config.toml
train_examples = 52083
num_classes = 3
layers = 16
Rows from block 10, named by matrix and row number. Rows with one number belong to one attention dimension. Each number is 500 + 40 x the weight over its row's rms, rounded and kept within 0 to 999. All counts start at 0. Numbers have three digits each. After the name is the row's rms in percent of the matrix's.
# v: attention value (model.blocks.10.attn.v.weight, 384x384), inputs 231-307
# proj: attention output (model.blocks.10.attn.proj.weight, 384x384, transposed), outputs 231-307
v.163 100:443510440462486486585470522457486538452541428478530517486500541547466517419524502478498495504524582496503543444530536461454536544583533494496478490482536494454504542545473518497489503584460465519610495496527519512497502508552492524
proj.163 091:511469501517529465466547458543467465500467533551445455503488477456505527582462476514517518529476478549532475516483483524501522528499421497478515484505491479510471452462525522560491481441615480460484503517489490481563544512447464495
v.164 103:507479521440511475467529491532468574420533500565452462514500544471520536419430557476434490455526511565484530486509547470445491501508485561556472527509523497492479539533525494556511534487521517507564446497480531446498482459478517551
proj.164 094:547492533583528524608523507475550456505542544522556492487532458508517493464500451532535507565473489471538431477497443564532548506438510432455545489486500522536531470509545466439482478509516521447504520504490446535503460465514450466
v.165 086:457497544568533463536509486487489455537543533491552491487522536418472551493484448449480531486536480496553473532484559506542507507451471439439546523555519478485506425496531530474471417464476518447482487442505492500511494523454500493
proj.165 093:514474491466461484491509525490457554448481479520458581477501446577435465499532550462491463504503483482482515485455420503465464467523517547518470503455458534558427574504529491454545533519517498580531502471466541508500496480513484457
v.166 101:484483527524545521558465468489453535489459484522425496524450490494559510527501487543508475502503517521438490476446519501468495498524569470493455486505487477446509548562499467503499511494404485570474531505515537484529520377499539533
proj.166 102:565520512480402529450488476506490444507535514473515521494513472540461493459503481504473470499472532456525468499569490502543480472461427514542543511452465504546497440448477561504474529498598483442490433457512474566426483601434533510
v.167 079:520526477509519494495525509431491488509467434462542513452446441486522525376432416513493532401457559585479512496492454538489516530541514540521463477526492463561486553510563511479435508539513523566546557501518415518448524480545466496
proj.167 077:537461504491505495424505516526550521483475575524488497491555495546515430593518533519455469592530501487489527527504564415509478472514509520446476532479485562451519451503536516516606572473496452461514472457501565509498445531474579526
v.168 124:494485506554556487551490527548546554470476524519441510444536470511539562518480501484459507488486478413542519507522581569610475429486431490546530564453501534546501465463531500522541530490525498509543460452528434483461497517448472516
proj.168 120:497486496486442447497517514461567429527517472502562436556497519483479454539472516494491508492489510512467468553463444429443514518524563523476472458517503506503460549466512459495515399500469498540501554500507575550464486458539520515
v.169 099:536530534521524514504478516469483425485489470478487523534445562506530434512489492529498494575449496454480458564486424503484499517512483474482544610482529490509445506492522455492515555538526587514474447480485485512479494524504464556
proj.169 097:470466459496439573485497454548531569511535542528481477504514404509513461437504559505477533408550499467533524411557571520507475479498537550454512446515502498507533388514506514485500448484445413492439562510571505554514496514488483407
v.170 089:443469485507391534455502536453513502554471511484514498456459461488402528511533522498445423437492487531503537574509530557442535488494458512437506493481541505492551513460403539473519534525506496482461511564511519564420439491571533484
proj.170 090:519546525466554564466480428577439546511528538436471495517543536549547551492473433481546501538492473484508502489490500479525490487455534438505512478480415487480447510511577432530465468466499463455484467486469516495556545515462442544
v.171 102:516533508491426546459494489394518536497485478496488457475457463523466483518550494515479555513498371480467537489530563505454455516489509547503464545466480481491460518516490514573478433588462501478499528526524544499547425523462555517
proj.171 114:541486502514539464498501446598494555524512476514516564537499531506469515437486460483479478516516523442491516536505454479518446530483460506554503480507452518496476465477532510527511520431521465509452477458475437509450587492499429484
v.172 101:488564525429514450483496536465456479492525497446484544524426554476582479562445536495543529577450522579465467550466463496535434489482454490520448540465457541532544467488420485456511458451530515431432463589478480508561435566438467495
proj.172 095:543451519566445548503489489559537491510510478517516393492562489530436544481524489510541483490558454508522518486558532483485539537536558527524594471509511443517407523535500457523527465513453485545532510462532512491433455488570539543
v.173 080:555471475504499561499489499488478472540506585538462473467520604515566567533468484453472491495480488491508515425491538556514522554559501469440581619502521536453482502487470360549498476515502501503438547493547540525493513470520430504
proj.173 084:450541480482466489454503482524476507537482404453530516545465422558465478562533503505525543455532487450515488598497468514503478425435493545552482393492491473509458498488499556453458520529487485529521479485530443507476555543490560430
v.174 085:550512528444474530426490412516506490493509561493460456489500456528466482515477531442550426569522489593505434520458519537509518457443447514536487513476419547538549468426499482497568508473523486466507458559435530465444517498519511480
proj.174 080:466534483583518445539468557475507517537525442521525538465538564438488542466511475572529512435468545411468530488556457526433466549451511521468528515528553438489476435603497502483407494507428478508494534469491489521563478524449470516
v.175 095:545577521465538476368474425512516451513517473414520516518452479595518542529515433487479533418468490513396508514501451508531533476504508468509480510513471559561498455478547491434427524546534482480426449521477421500461486520475498477
proj.175 101:463462495535495524536502573505514532486448527558503470504556540414506474517476542520492466439519491488536520477456505554428511539547474536475444489518521468488476492504452504533503471415429488540553530454549557471565530504544489537
v.176 134:466553468482486573538471452532488470459478504472544464522483526535523480397485507520455449447490479578410502437513521494461482590488478500486506442508544439481507514518544525482496504493503485536526494486496557528546517519507591520
proj.176 122:555423489506507497431458501508504534496485492534510494518520492471525577497487452526499451521497504486519530490502506497533518472544526455534495524508451515495537483497445511554475528500483540422447467518458468505484483540454468458
v.177 111:501476493555572475637477471494473529446476493483462494491529523443528515493520447514494508589448559406595483568490495552575498435501503491497518528489503523505487492483537443487540503546564492507536491468481445484474488514459467489
proj.177 102:467508509452458479438553552492565446494574495499498466497500492537446468485508529498483502468497435584489466461534499494460493535521520469490473468504546517506500531467472539503495484478544570494524558531489591509510524496570529491
v.178 124:508532500429483532494531478504466590479484514554485477502433499537486450499481507485492460574513541407430503445508512458426465623501524510478474425486441487439459550564495524512499481525467481508514474533543502516485465527515549461
proj.178 120:541453543504532532501483467523439500596526484482491491554510566489560585479509475532528541491462457458526519507454515587516551487432465506470548554525516508558604488431542562532466521476554500426442517439467459502513524527508463518
v.179 094:539512464475583497527473452499537491506552457477584447499462435494465478548512517499504514542493453536495528517499468519502503486493621484497483517474550516494482453450485542490471453510490523525505535507529474449500494471517579565
proj.179 093:514552503508444520448528541510518511504519547422447488508549565472541500414531499501472467537492561635539484471501579456547510490498398484534508505486461528505422558491480478524557540465461470446484491563458538447462483468472459437
v.180 082:484457480573468513479444458486486474432528498512557433544427504430452552440460471526451543470579542505428487507418484516490487536479537511440500612473488439460466439534451451493402461426511452440620495473497440435523506490488568552
proj.180 087:548513466455530502470584529551518534543539493492483545438550509591523478467500556461505459556456504616556539515545476463505447438483462549555534419488490512534451502500507516537597516529455516529428499569426500527451436543512503451
v.181 108:534517415522377456429475552458519455492458508513569498503547469513454489517563542579458495503441453492435523499484525531409503505475482576518459482450500517449465510588407527532474529509478438449539517479538489485467481481512597487
proj.181 101:459484548451603468560504455549483522484565505462402486475448549501512522478419453508491499534537546603540505488480520463574468501561545452510530519477479487563463519458523510541480523465506539539483440535477405475513517517466449484
v.182 093:532430513510465478505490557417497550526522419474457514471478536427538486460399501514486498546479477533450486497441447528597486456483402453592492441506517550539499455501551553530531516448505526503453453500477443491433498541479478514
proj.182 090:519568518497529534490477450558499474489432616474525499495507510548446470493580561536510486515520505523528569532526515373460525543511588524473485550524508477497448592546598478526548489505456450554542589493480569528521487484534546557
v.183 087:508580500455478572422456518403488525479496508553463512495483519433493512567509491518507473497575516512475501502509489445428513541535485502529560389534403452492512499511507497537504529503529527486458518491463472548502520541472551502
proj.183 084:477476529567525479568529565591504497517502515432546506499528516563511485542534452484532571459483485435524500480497557519571498536474512498484513604468554524447467492494477551494494520504462479537537476454483539501543454498576430482
v.184 095:595471424541479476498447520536576473569507471525545524410534524508448547518511464504430507481462463525485467520527570520486486442550465569513502456471497500520512522442534557460473505436457446474517568493482485568495578503517492552
proj.184 091:450500570460548527517545465490425544482500513492473476530465483496475502468469498516461505581553539487509541514451470457513473538492492455493483540492464523497485516510496429544562573539520482524525445498471519478505511473447492455
v.185 096:474501554543507507508533427492472454552497473512534558486525499478524534509518498434484507396516438528555461528512499599551505451532533395471542499539479580480433475438565516511481526440512499430537486489481494527512510490446499472
proj.185 090:543521447509474491522435570546557549462525514489466451520476517539471508508522563473505492447469493481434487517492491539467490444479492593520534505469494458494542461524519456463500503597495556603452480515501510508470483489524472570
v.186 163:511437558580551458554526531526488546535491566515478564434510510502521554448443463439537496426472498534582563517504466483507507449539457443511494518518495576536519467522547474547504513543497487527522510465473479541459480516494427497
proj.186 123:432512470459450461522508506445501457468561445575480467487534488512420407479527549540467498521536523526471475486559492523537523542499557573524506460471521457495482549484461476495487409450587499455514479535564542467501460488519504534
v.187 099:476489531579533520505489485477495466499553474462505514555497482488512523514476459510440496476510441410524493519364477455552510466483484390496490534486473584485479544486570531475473549447478497490506497470487457427492505521533508557
proj.187 111:453568455484452486509466522506524522477466498476467490480514520499517489486587539524512422489453578536468522501596520541477509544503519571526489462560523417522520425490460501533519484534501552510459500554544553525519527472450472469
v.188 108:514547436505516500468477513486506465473495429514530503428507497490464528457499484503466512592492506432490453477502431438492477496563446515528518448451497448527462491491568577447455537393531475505531489498523529559435497487498496440
proj.188 094:546420568533502545525501465486464479479553572491501496614458501523502552549490538530482491419474471412493447519484581534450544456517549499444488520538569551445505481497495459469543555609463568489453522461484456487586505564467528526
v.189 136:456523454466468432557481524530486566501511485501460497483543444515486400361508567533523515476505500574486529468438551457436469560479554562512428472502446474481528494592479483531456472525415402562627466469497518474556521480469531466
proj.189 134:522468485531568546453477444482473501528540499552481473499473537484509636507472397468527478466492463512514507491482444510561452425515449484518545484479529540531504505451517502478520536458582543409431540544483418528471432494482498554
v.190 099:483522473560528447563448418546507511530490481521485451529526457459480454472472569525498560401558502557526541543508520444522510408453456519527506408513495467495542461460544508459548553527495445528481562494458505445550559514454526531
proj.190 095:517497469458474444488529570457474438530522540465504564438543531488496594546512472464539444552455509494483476466477467487473516547523548467552515591467493463489475529583397490556427465465457542479512472501495527447485435425539481486
v.191 109:535500455476587509547520468494479568465530474514465450516478481557470578437498475514538504499481564524484501509572539489489533561433550511523450458474492486498477519614414499487472439543449524562587538499514498470518465478485534492
proj.191 103:494482514504491494460517552468528507523455476489530553484525517457512461546472459534499458435528486615508524519485445460503533397595474508495535503520506469504468483453479516571531428435558497466478493499502528455551488468492561462
v.192 122:547552508482511512416478480486538426460462486521518473471422525454543495608462514508482426589476454479520503473510477498419523471487562441462527480528455510512481511409502509450474470506489501496561466554532446494565571542489531521
proj.192 102:417483468511500456567541537514483542518475441486463511506595476545431533479493487508501535512540539559509498533527487428493544436525434573543512493434529482480473533530547524565544517501528494491435524428404551499458439506537459439
v.193 111:468579459501498469482492466470472476441497506536545507501494512473498499521521443562493447471495535558498531482493495542473511519488462483522508502533510499523488550413618506524507491544544467482518414597537500486529503504457477554
proj.193 099:538424525501519552583511558505473441470486522458564529525552470459490438461544564492553545520547496547493434531513471477444550407474540471540493480474501503490499443556482548453484490466449527538502584461492494525497507502518543476
v.194 086:532524470519484525589498471511515511532441438505524463569414502431469516389463513508459419537491494532519446485490471528543454554497558528488460491486536499523524473568520482436493556478499524463509549520549509521531473569495498599
proj.194 080:483432510475465551456494521530437421469529567478463533521537508518509479500505488445562471464504464490474509514503498487460498415535469490539516537556501476469533567432508535491565447528519525519479530465540552410443578458467435426
v.195 103:470623525508572449497584482475533440483530481501513449532538555527580480469421471454400520541462490503492527546531489574482533498500571481512491496499457507490544496477556537493480493515532481429546456551520418459571535524509544450
proj.195 102:530417445508468534533481486493591473497437481481501561516485457470444490474488560555498489554536463466470521482490486387535503500470473536503518522514540515554534431544532551490529501529457553519501553418474598512452504508537498504
v.196 105:475568428528520542437462565478550448522554564524443550486517517451507527569451440504448457575444519522453479493508399634490541467499448482549419493541464470491602505479490581471506424528460494526506422555576409516543524479522494598
proj.196 102:576478463450483476561480484493520516462538449474550439537473539484490480406564577516537496570593490532521457513513541426547451530413544548459506503531526566478485576552532464543514550541525430470483571463470561509449515553530484406
v.197 082:519479551493424546513486548478525466427543493545505557475541514481480556471501407467423461549524514391500505462495513534549500528539514467484541512545433543398552462489412507449520535527533465511500469516550410436486465436464434532
proj.197 086:505445484522591510515490476516553537527474422451517467500499520476462477566449518522534507567514496515508527536503527453478437506508476517565420546459567459593441507543460461489480432530493548440479520508502461519524493527537592521
v.198 104:450492409492527497496500475513474523453481483465533415535456471459480483495562617548486517507553509533448530453516439514543448505556560450588539550509569453586432507494519520503484429449468500495504476497444527544467462455540531479
proj.198 108:527542520554523506468507501464542466502529551518458528504513572571495507558443434481525501392472510429530533483490569533489508517500475504460468442521481579459538489534463478498481560547439525479537484493470525460516429502496525523
v.199 110:499559468485550496490480548450494488506535576478487527462522513478524500546521537508466510509521485522499572480514427590481506523444463461475481463502513474548522524457453477493481396528462496555517510455505505512579559563489525443
proj.199 099:490492501502430431528546489517531569475452399504531415479509517499471551455502508475507541509537494402449480533537523469489541472524574526529500502464486578463502522542538531536504468515494504487496549466449539517455508465554495512
v.200 096:479489502541481554497450537534508511556488503486491491569491495555551469513457528503552513535489533510472456570520641584480475467444461496497447509520507464498472548521522511550532500457510526532468582486468525503461481533521483381
proj.200 090:502508474464491454539514450504425488443509515440471486443483486479443539535486474537521479505515517583525527454537404494517470503563467481558573465477501531509459487454457513467485517572523460506515449512505506437559497553473430584
v.201 139:493469473510518510522506462496507584498402520501556501450499521514460579400598459591524522492524495482431512468457496530476467537577448500421526553486435501500445485518626446568472512473524523515464487468456550462449475479501520543
proj.201 116:515530551476512513491531519489433471464490489510493450522452494467440410518491548451499550356462509338484458551481517589487503500422557491521506461491519451459592479525536496472530518493532481508504529492442469497523520518510463493
v.202 104:501430459529476497563496546546478481558522498430519499498452508479521496424454504466517525455564559410422504493536512521551499457512514533467570482530493447506462465517548485576551593436522567477520501427473512471409502517504462519
proj.202 087:528495498458535585514508472436513559464478572556449550393535484512431467529564513496437504481449424487547543457476543533486484490535518479449460512429491582496493539501532478404448521544453516510550524506506479491515535489433538542
v.203 102:477450505518401459544498524529505517586479407444485529501539527460457495404528430431487550391500551408502536518462563440518492441478460464520505473525496511484538460526568484523563477455571508466531513509485502446434519514466513518
proj.203 087:518497476487573522494536464491429469480510634556459496474499461508540562512491539513593467521479505519474521522523495527472485488519487517440468538504465469525480547497440487497483542547443507479443484466468473514570470498503483499
v.204 103:509497515475481519518471478476543527528529522581549468490466523536527590544570437518470426555482521426509511490490550437453434554567415488485411544550504461460421477561598520486465545562494496586528430520594542503585544506485451564
proj.204 092:539493492450525447445466498502470445469490529444478473500554527480439408531362515503559517591506508610483453516490489465516552491453532534527481458507487538508521519492451475510587496465521536431447518531491511520435484551496520388
v.205 110:529538494550515389475511481451432438478530491483527598474526527469533392525483568485458475467489461533508488548517522597473557496488528500516502482511525545566515485436443497542455467501500518478522446481503519448545480508480486468
proj.205 095:479484497486476535515474507518593534484485436527482391510462469505452563424486477509445462505538463514527525434513458469496505531480457515531502510460512500541525460576597462476486471494516491475505537488492485532467470505540555519
v.206 113:538481559472399516502500558515561474544524534503534493543461488521472515478465429455481529437523522460524490476478549508525467486456420481479497368515529499450557454516489511460495520521532537458583459525612496493548493482462457512
proj.206 108:505459476518572511502491472495505520505512448523498505467555534506441499470502480520554495671448525622492456517494476438468516590539520529531532568504447531528498552460451534535497388498526483503449528595514418509486527508466576508
v.207 099:460510487538519494443537450463495491443471462469511492504470482507513467568530550548518451549430427497481521483533491515468470449453581490525495462457527478558537498455432483474458491506506500445487508446501518504537528453555518406
proj.207 085:535492438491465501516423578570533481566474463548450471518556514526491537458431426478488480493591550490542501544472450467490497544464432574500498523541511545476454521555503495538524466501449479497543498540500578493458464486526531552
v.208 128:471537550557471464441527590460455457477542505521445466495553490508540454635520487482492548504488426567552464532538569584494497470422467414519503490457517534552604522527523472463527466466493454522512499428445520514510513421496504487
proj.208 099:469502458506491518520497437566476475569505474481480493472447477509538502444387479557531471472490559558505488463534465500436477522510480578462510474502512484469479505434470534518508503576539480415434509578542461517585504504462478502
v.209 121:546433469412466511553494484480470455552496552491587536564453524456463482443464547424511423540474539437541487472456530544491503520492486482462548434485524486527480519504494514541538499504564528424544591509551523479438460530465485509
proj.209 112:464521492559506534468520507484513523446526411536458446470538474488524503495553461500500548538496435491483459511507471506517462575453585515507518585485472563521512524505551486455435510466470526508458434438430451522488563452489460533
v.210 089:536470557474447516443472447527471545530476494388589483497487491468520559409539530515515520483466420462422497468464511491507438500517521560512520577489556486518474453459476430510532502401513502476447512457447545510522514514526534434
proj.210 088:482568468470518516537510523476509545494474520561415512518499509523441473540454479528510497515529546450579520533550527564510486542478471472462395428515466562491499514517537519532492561581471527573504520514469427538440525484522442520
v.211 090:487596484482487564517472493533552451464537498449510548562523507467482460517482492492481410532414459486497518499463509507512529532517485492529503499500487476462509458441485526464532531543484502490512440500508448535511513535502513563
proj.211 091:493389493601525469480520559490489564499452496473474442432464504523518523464453515446534528562574486604520533473474462469514465504444455492500452501509481499558422480547485440511499508482514458521503532529473514497486484475480449482
v.212 112:503546494516507537468530542497542495456462494520524533504481486444448552503448476552374455434475518590498515523547462549473540506500545475539485477563509525520562455424455534470442488559407568535478493486558462521530537529456538492
proj.212 092:439494517477461491527447431452435479485483486517514476473515557551501453479542506424556483644527425552491505479510494418473482503441474483502485541489465472458445467622501502532522521450588492518567479458481523470511548480575515476
v.213 098:489625500550534519436476523484493453446434539503497491496472541489486479458499423495509491478413513544530489505559617501418437510504487432538524471559435460458521463447459576476526417481506521540477531574544424499501524526467562455
proj.213 099:481402500470451513539538502537523521544520426551493454488508527491515500536487500488532520614623541526509503553539406465556533510515487555521502480404570558494517564493519458532510541577464526494508487495511559471477504492528472511
v.214 094:510514461515494571503495552473554433526505485479501537540523468518502497504510533470481450542501432532534471485466549542396524494440495519497490410481491445505527443441461482444484482484489470534436492467524485476520480522503443550
proj.214 096:485468464518477480428496437516471538468474499511444458458502526431502552461411492501483457514522467483478533511537440467523457528615507518482546569498532539547513516573566520511494523549502530484536488424423560542539464547549515419
v.215 102:497492530512493515512485511508481464528497529483490487538416475441472548549429420456480477470544531494503526488490472529514483520528458460478516433567485456415481481489450567461489505538510542513471507543570540514498463541444511527
proj.215 096:484536441480510560457442467510560532462476505535482524498594559564488510527558497499535557608470451611465465504500543472565500510551538575530513567460499526507386470528524482503513514462484448487495505498472482444523469492460528464
v.216 112:467525479538564508506522454513504561534489524473434445458552455445509473475506544494589525558475536497500501481513563561451419464451516429461480430428515507496452587509507442591555438465402488526492543514362552486451575451504531491
proj.216 121:491520478457494499489555580433502469529558511518482535483475538542489460589530432533474539443478527493496498512501509569549492542562512550483438560482529508467471469515434492404479553595540530519503485540575502472570440509485471540
v.217 121:498480550444438466541475554554490470555560509465539561574510502528480521496518408471480513367545518536480499488474498511565496462512472448491464548493484496480519498470481525511491538534523536485506526532514493514435537497548504535
proj.217 122:528468497517559544517509467480436542502524501526465462526491506484518455525473551547543496457460493641546512534529503477462483502498485516495485465474464503492447491477503486445524454426496504494482470551523456453549476496485463514
v.218 117:548500525511421452498504465500538470488585482445433493473541468448528393490464511482524461549487495526562469537467557542463549452433505469505493476461530525533602520454464602502561512516511437489432475458483442496507536471474522500
proj.218 103:478517521513551462530505595523521574456501534532552490533472446528592554521491474506478459490489538588437538459593461438438477488454473517480492470432457426559498460497537440505416458489556503481525497577539590487540476517527515552
v.219 084:539541457489524512475457526446486497458482546483443483430522503459495495588468441565412523356454502530512523512539468465524528475543510492506475569497431490537492461517538532514516513502424504470413475455515509495490583508471505519
proj.219 078:448505514470497518543489516498521477525554478589582568537494568580480492453487561475566475566539521454448462469468472514507453477472498558501468480521545511397570550586469537498482468538551438548539491548549523527502514485500495537
v.220 093:528457469492446485525504524473493461565510550445492546467540423527438495457510457521546565565456436437463487507441523390482502511517533485466465454457500535482556510491475504526459489464552547547481535485513457438454434531554503482
proj.220 088:505510547526544456481485491523488535535521515525471522435419484477458502458476554521488522485561562550488460516506527445437514491500422529556497522480497492466458510496510445529569570503461538476507472491525474495582524468436470537
v.221 106:507480545525499433510561559559505509531529450561467537485614466510478444464463516433573552493522489424548465587486488517491518482514507515453516426444524536512537517529454496501486475452523566539495510480485554531493524456474471515
proj.221 105:507534463504484480519483475479493547470548555412488480508383505531570567496482474486485473476475506652490504454491489493447465513474450473503470554518517474484399520459428481498484461538496486462526496554481466495540435512504525463
v.222 082:528492553574479519520505516511479557420568466497459489491525482484531458509492582525580552530598419559555522466508528523513489495475588645488539445366487577545567529546437469546424500579507481547480509474466552479492515485505492481
proj.222 088:514535504421538517468532502499517406560456562555534540493503469556495565442542458472447493520440547393442546524530489499492475569506496401467473534571512491496508514501508484500565502457470507490558500476482497545597476486518562525
v.223 093:462386489475504570525464467540441569501478485409536516464597528515453527542520534514549509539512515502530479475507519500461469556470550493447547426433531425464463507530513486492482521513505532455491567454488503477499470501501562494
proj.223 083:509536553503448465465542536502581485455521531468503524479478509526442513547471455431511556486509459478467531541515492589506498471526441506520471561521474539586473565431509497533510482473484498537538444479510558519490448484463487460
v.224 106:504545425552547472515552475475463518501450554481548495478495522469503482532463557476492451583529461451490509492592464517494542535542550508524502473453499453562421512451457467557508473468471510510534545459426481435460444551535560494
proj.224 097:541443537473482532476478441491556464575539457503385461492442484533505491538563498508457529478494506365504519485486527452477472517480517528495508544537493528460599461536597474476492541516481521433512504452556521478490545472518437502
v.225 108:525543504466606494491510454443610483424446508573457430467454522465479562527464449543443406570487499452464494504579454439451468535526467536520481582550524537364461437504582485470495430524480482555493490573546510459524529509495468529
proj.225 095:529503453477464496452475550513413464509505515488587556513508479546460476546548552464498548560530501475521471527463518525629488507516553485551494421466467471554442582473482531524469511521527497507461531511480496494503494516557524412
v.226 121:542514514436483507491507447456513411551498502493549517568477540503450517532522413545527405560469496487492519533440537532498529520467483490531465510612479521396509490501514524465464506474506455446524462549583465492543544521543520550
proj.226 121:444488486558455480498494527536557529450525502540489467458523480471527465475506527532419532545545515565512482416557461435549477434513477511492531484463484463573419440542476526447513454513504518527474500451415501534476524464492492451
v.227 096:491496475492494477454506557449499514511563535481470516427496485460543522663461450503469492589567494485534516559487455618469557517486477532497506482521470514505506543450512570466524487555555423506502424544548479503539492554505475514
proj.227 097:504514529460499480455500536540568457507497412498471470588468502535500526379512592569500565497493503541439511467495502406450473498424499507501502495490499533523626509487541526548508487492494532462485587481495486551432501483473538490
v.228 102:494507467537614501486577507389476533467559493460522571456572468511504483489561582548518529500554403520505553470576486504470532487509517492518498416443499527526477468470515433505451464544494469466566483461480497481504480512512496454
proj.228 101:468499497467377470556482513566572508484490494500485472500426523488470515431477469543523482462498538339470489526490458523555507483492552465506499484527577530460554511511546539563595518489508568487526547483466546483528550431548495522
v.229 105:526428478486536519505516487542508546531528473514490515436530531592470526510527543548458547527510448504469463464546458480473536475468533545501496492417518519503484503521484456550491432523454540558493483480442444543481498516535560409
proj.229 109:438539460488526449456576500472463453516498506517468485489516441514535511556482480432498501485456516333520517572465543484521466479458539448476514508543540515503571507528513522492492572474545485468571500520490573496545525495504431533
v.230 126:493485424506526548442526474515520500488425502462610437513451516546442530529591457500559524493502536531487537489543439487535469501566514429544514594563533497478422502551519457558459496467449493490484478478441491525456476489498486496
proj.230 126:469519549449522488585483546480450450474581572600420551534514567451553442574539596463435482499458479419512526475437507557474504455476520539442464440503497491482538478450473533473523476504529497521547540520563484485497542524490490516
v.231 103:543502570547472461479534526501484417468549446501489545527459521503552419613516583546501497458450507525538495513491458537474551453492498510464495483482478535586530476469442513468508531526561494453540433432464463493482470485519510484
proj.231 103:472510454471444494527523527484523528523495492496494478499538411506557563419419432454521469510529440529492508485517506411512461476497470525552455490488532456419532524486602505494429505404514475537488541472553486540517488522477491486
v.232 101:466459501465534520503495515560441540520440488441516431406418508462459542493485464521560524529490455534529557462540519555522440539487598425475528475457492437478414525545489453543611496516467570486529667474420571515441441519564571470
proj.232 090:491560514545486512485511513435532459480566500573456480542556541568481459474574490495430493422515498333473510513491485552507469497525536565492511528506486516489546512462545475439427546506559429543525404480538488488504545481459473569
v.233 127:501582457546533522433504483479471451458512517479488552545494496468486431590467554503527501599482490462534489525536556588484529493499497469504482403507558423549490580385425499464490466535437545400490497512535493536475504497489522529
proj.233 129:454482467483415497550530564521475516495510454466530454480498471509576543342452475473567437439504454514499504511499415442503442501485525503499568564453487528474480478500508524477544485460554482544527485483484487482512504478536461482
v.234 125:530528493445487546489474470484484529468439479518570478472494542506470490452511479517519458531498485432411500438458427432503504530525509476483506603534388536498422540509519431517506517506467486510469496556432476498477453511512442523
proj.234 099:458456479500539489506482501497538482529506457489445512547473502465512413570537574502542525396470520363543525559539592575524524524514497497524529456468570441468546495504554549422515504481537534536517529438469484578452526559518561538
v.235 097:481539528489485470464498600434446506508532428489506492501515477508505404524510462479477512598454441486519502506531478594399483529472464502484493458485508554459475518401524460496448431553515529480405466494501545470614500510435423488
proj.235 078:510478503492473500507540411538507535473473486423517449470531518504498552439510500509488506526495474603473531537498561527518474496539519503553531507436555442518406540580523533515559551501491455529584553553477411563417522487554554491
v.236 087:532490500502456533492506494488513437520502525506460501451489535508504452516379528558442498531538448485468511511472522508499509477426547493486482495484473551530519532486408535486569431453510440476533525453489530570531507481447497468
proj.236 087:451547478462525484482474507502574546442525487440498491520507450491525520390560499485476533520471512414547477510480488512487505590471486477480505537458504502444590511527550508509509511550491534542485489442487537483488495523566478480
v.237 077:550560496583478575502505512496570518508426444563512546536443515514485531566531454491470493504483533409488520494516457488479489525468582522473438513601478460403505514452493516435455481558494519543446500566581541482490525502491577470
proj.237 079:466472495422495455496492467570541487459479561451511484451559577508474507452470534495481493541454463631488510549487567449531526543540445478487497558454504511577435502519497552568606542467465469505533468481462500486458461444493468509
v.238 108:553467492412425501575433482505568485510513542532511494476462516502509553448452461494490495512518533394441514463462582407521489552516475517480504546572497486457515477525521509460495487482447526457511449595578561526494517514508465539
proj.238 103:428493465514592537458507481463496501440464496520516521539522519433509425505473538464472535551465496580542481519551441455498493494438482464548471463473428510462527602508512493530481460492557490579450532456465397493466525543502524495
v.239 131:511424472494522524503438486533507519493432467507474500448456498555467588560593546522553530536479551526476535445548491550517504553578527513482497564518567455445417489533535496546561560502507510535495547507496517447464472487524554562
proj.239 123:508526489495511469504549454498442508508477578473534510549545529476540440552467475510515515450479524431476475510415527557553534500512503448491482466479423518518584546509458517502452503473454430482481437483591528521479482458449481499
v.240 086:492474501410492469536478540436445508547493512463491612594507594498503482493536563461528488486451553514552455499456505441520531483518455476483492485447538628510516488513478429487533500490461473506502532534446559561515528535537485418
proj.240 092:444479511555468472520482460499521505467516476523540467452476468531483557555500454479553510408536430459497544487558467587451470507509551494519483524538455383502464464462434558468475486480548538412462433499441505437482552521494485602
v.241 090:544541498538492504517503506524477480486467462481560421477375525470555563448487553498491525514562470484457486521518569533499533452520512464517478563523426504522472510492517511457428469607495525508551591505526455470466467533499505525
proj.241 094:480469489464492504430506474471525490468441504495502500538594492542479423521593478521456494541456508490522489473533452453542459528496496543519513439519537502511504524499528527561537535419504531506463447474467562477569499451522523529
v.242 076:469490506558549505586486516452469543547503542448474530484579500480474508458462502468529506541446486460556451489459505480518496490518558512493473453484493572478489520480474531488495542485482569529456638560504517488495482472478494568
proj.242 075:546491479501425508439548478520533494462453482543537483515413489547487511567497527495550516499562503450461528518484482536500475507476451465496503507521499463519505523542481450503510425530549462486589382489482494469498592568469532421
v.243 082:482454481532519491487545591462522496545585538410429514556477456483468512561566475488514457472509552533527461528465513540541544526428505458544464467507542569496507435478417473451476529487542408549539462498488508462459482536512564470
proj.243 084:493486555429478492558477424514498476475438465592570502445534478515511478401435519545539511426470424422463440443484506481394518525545519533521485501484449492531562563485532509500562475509465554523469499460520460542460483510471446543
v.244 088:531546500573589475420495431496521446445479429495517463476474421433535572485459432559456493493531496462412525500534528465540484551473535496459548508507500508459512509521502513506444491594429492461501464467554490448493530433502525545
proj.244 095:547505493412410494500488563463498537506454555516509471548548523512487427453562565508470532580496511505532489485499499461546524463474420518556471453423489491527460599533585492531587494472540467567480557457489488559531532492497542434
v.245 104:541503536483474469426497461453497427512458527482555554571498502546436540548569477491498520545508488494484462446498450514519473520467506410526519554466520493594510484480513490507500432530493493500460450441512532525460510484510558482
proj.245 113:496479479533519486566482567507428554519516481506489474486494501514578510494412543536518523436490482386563516539486553534436502492479508538436462467515525488429476532555483450519488534448472508502543518499508464475480525488548490469